A small contrastive image-text model, trained from scratch.
Model: 3.52M parameters, 32-pixel images, encoder arch swin, encoder norm layernorm, encoder num experts 4, encoder widths [64, 128, 256], text encoder layers 6, text encoder activation gelu.
Training: 10300 steps, batches of 256.
Data: trained on made-up waving flags, 195000 training examples, 13.5 epochs.
Rows from block 6 of the image encoder, named by matrix and row number. Rows with one number belong to one neuron. Each number is 50 + 15 x the weight over its row's rms, rounded and kept within 0 to 99. All counts start at 0. After the name is the row's rms in percent of the matrix's.
# fc1: MLP up (encoder.blocks.6.mlp.fc1.weight, 512x128), inputs 0-42
# fc2: MLP down (encoder.blocks.6.mlp.fc2.weight, 128x512, transposed), outputs 0-42
fc1.438 117:56 27 77 44 49 70 57 66 16 56 43 38 59 53 31 68 40 55 42 65 60 38 55 33 52 53 50 43 69 37 62 65 50 53 07 63 41 41 61 42 58 19 55
fc2.438 122:58 72 50 58 10 61 48 68 72 59 54 74 26 60 56 33 63 53 68 55 29 41 36 27 47 80 50 47 52 47 70 16 64 28 44 97 47 58 34 46 53 62 58
fc1.439 100:55 47 50 62 46 58 55 73 50 64 64 70 49 76 45 65 41 54 28 62 63 27 45 52 67 44 62 34 42 45 51 61 61 59 60 54 59 58 73 44 51 32 72
fc2.439 104:38 61 42 48 51 44 41 68 43 39 69 61 47 60 33 40 57 09 38 66 63 29 58 36 57 41 44 49 49 64 56 69 67 61 48 59 58 47 35 67 68 39 56
fc1.440 098:43 48 53 69 71 18 54 15 23 31 32 39 26 45 41 26 45 51 62 53 44 42 71 43 51 45 47 45 54 39 42 63 67 31 36 72 90 50 50 35 60 52 55
fc2.440 088:72 56 33 54 23 64 49 76 65 56 41 65 61 48 49 94 30 64 46 63 58 70 29 65 33 41 38 47 44 49 83 49 42 86 51 45 45 59 61 73 35 47 52
fc1.441 099:46 68 42 58 49 68 37 39 51 60 51 44 40 72 67 42 39 49 67 34 36 42 54 44 38 37 63 17 49 43 67 62 51 48 59 78 39 54 38 36 51 67 61
fc2.441 101:57 64 74 44 64 36 40 40 42 20 44 34 49 67 54 32 37 23 44 46 67 64 57 69 21 40 74 37 30 60 59 52 44 57 47 51 35 47 30 33 48 23 56
fc1.442 083:41 34 46 59 48 47 60 56 46 42 47 48 65 49 56 56 36 68 52 34 57 52 53 67 64 36 22 33 61 52 43 56 48 66 60 24 43 83 36 66 57 50 62
fc2.442 073:60 55 54 44 30 42 53 35 77 70 53 82 75 43 49 62 52 31 29 63 48 72 45 40 16 29 52 50 40 81 70 36 64 34 56 64 35 51 64 78 26 61 66
fc1.443 113:43 26 42 50 44 44 79 46 36 44 55 70 42 51 55 54 42 34 45 60 40 69 49 73 68 53 59 49 63 61 33 66 70 59 28 40 64 58 54 50 46 37 41
fc2.443 112:30 56 30 49 40 48 32 42 59 54 48 59 68 50 39 60 36 17 50 46 66 38 46 51 43 48 67 48 39 47 45 51 30 54 56 59 26 41 37 67 28 42 61
fc1.444 080:31 24 27 48 37 51 62 65 65 35 70 69 59 51 52 65 45 56 61 46 51 28 45 76 46 34 37 32 53 59 67 58 67 68 71 51 37 75 45 47 41 38 48
fc2.444 073:57 53 34 53 50 35 61 41 62 85 51 66 86 43 48 38 55 30 62 48 56 54 40 54 38 40 30 53 36 72 48 46 70 38 48 58 35 48 58 74 34 74 63
fc1.445 130:44 30 58 50 52 76 69 55 40 83 40 16 65 53 41 60 49 52 46 58 60 46 75 43 33 55 58 44 89 32 43 65 66 51 31 67 51 50 63 41 41 35 51
fc2.445 152:62 62 50 56 32 80 44 64 61 58 54 68 27 39 43 43 79 58 62 47 30 29 34 33 47 71 60 53 56 59 65 18 56 39 52 95 48 49 39 52 64 63 38
fc1.446 103:54 45 45 72 52 14 49 48 26 30 54 59 24 91 49 48 37 33 53 44 60 60 72 50 63 54 71 51 36 63 35 77 75 52 40 14 51 62 72 46 37 57 37
fc2.446 093:77 78 40 43 47 52 25 75 72 44 44 52 47 56 52 42 39 24 58 55 40 50 39 71 46 46 68 40 90 68 67 50 52 41 49 51 62 65 40 55 49 59 37
fc1.447 113:46 57 53 64 71 67 55 50 46 46 62 35 27 74 76 48 36 94 45 52 41 55 53 54 38 39 34 62 44 67 44 79 50 79 32 39 64 60 64 45 51 68 58
fc2.447 121:34 60 55 50 69 47 50 62 26 34 53 39 33 55 51 36 58 63 66 57 36 35 58 48 35 54 70 79 35 44 30 61 33 60 46 43 72 47 50 33 48 50 54
fc1.448 101:46 57 65 67 64 58 51 51 63 76 44 16 49 49 73 41 36 88 54 69 45 67 41 72 18 37 41 46 36 60 55 51 64 57 67 30 60 99 56 32 38 79 42
fc2.448 092:45 64 55 49 33 62 54 62 32 92 42 84 35 50 44 36 56 93 66 51 36 35 64 48 37 52 36 39 38 44 67 63 50 49 52 80 43 39 44 40 51 81 48
fc1.449 093:57 57 36 53 57 48 27 54 41 27 40 41 47 60 48 61 30 55 67 30 63 55 64 32 60 59 55 42 57 30 43 79 70 57 33 69 49 57 52 43 31 56 51
fc2.449 082:44 74 55 48 56 54 60 40 48 09 47 57 42 62 46 34 58 20 41 54 49 44 40 40 23 26 85 55 45 90 65 57 49 69 51 65 27 47 27 48 37 41 22
fc1.450 117:60 32 54 70 42 79 68 60 40 86 41 23 62 46 38 56 53 52 46 65 67 46 72 27 39 69 69 41 81 32 52 56 59 41 35 66 65 49 68 34 44 24 49
fc2.450 134:83 72 51 54 26 64 42 79 69 51 52 52 24 43 55 46 64 51 60 43 24 48 33 51 45 82 55 47 51 67 46 17 69 38 54 83 58 46 54 45 61 59 56
fc1.451 094:52 25 39 63 30 41 54 43 56 80 43 73 56 52 44 48 38 69 37 45 44 46 34 55 83 44 54 29 35 34 28 40 54 45 66 53 36 54 65 44 52 49 67
fc2.451 090:53 52 65 53 77 49 49 49 71 44 59 83 75 55 37 53 44 40 61 56 42 70 46 63 65 36 33 43 91 87 47 59 75 61 44 46 38 51 44 81 41 69 48
fc1.452 133:51 58 50 38 41 45 82 26 52 36 39 64 46 54 71 42 48 38 42 02 26 56 46 49 79 60 65 35 45 48 37 34 46 38 49 54 44 46 30 51 57 74 41
fc2.452 169:62 64 46 45 31 92 41 70 58 63 57 70 36 37 44 55 64 56 52 50 20 31 42 26 59 73 44 47 72 49 50 33 46 41 50 95 47 41 50 65 67 57 51
fc1.453 131:62 39 47 45 71 57 46 59 52 59 28 32 28 44 78 44 28 37 19 62 28 30 45 43 62 69 55 44 66 56 39 50 49 53 54 50 50 61 67 31 62 75 49
fc2.453 124:84 65 52 46 70 56 21 67 69 42 43 30 33 47 56 69 40 40 32 54 31 37 41 65 71 54 70 33 60 50 64 50 50 44 51 57 55 49 54 45 60 49 66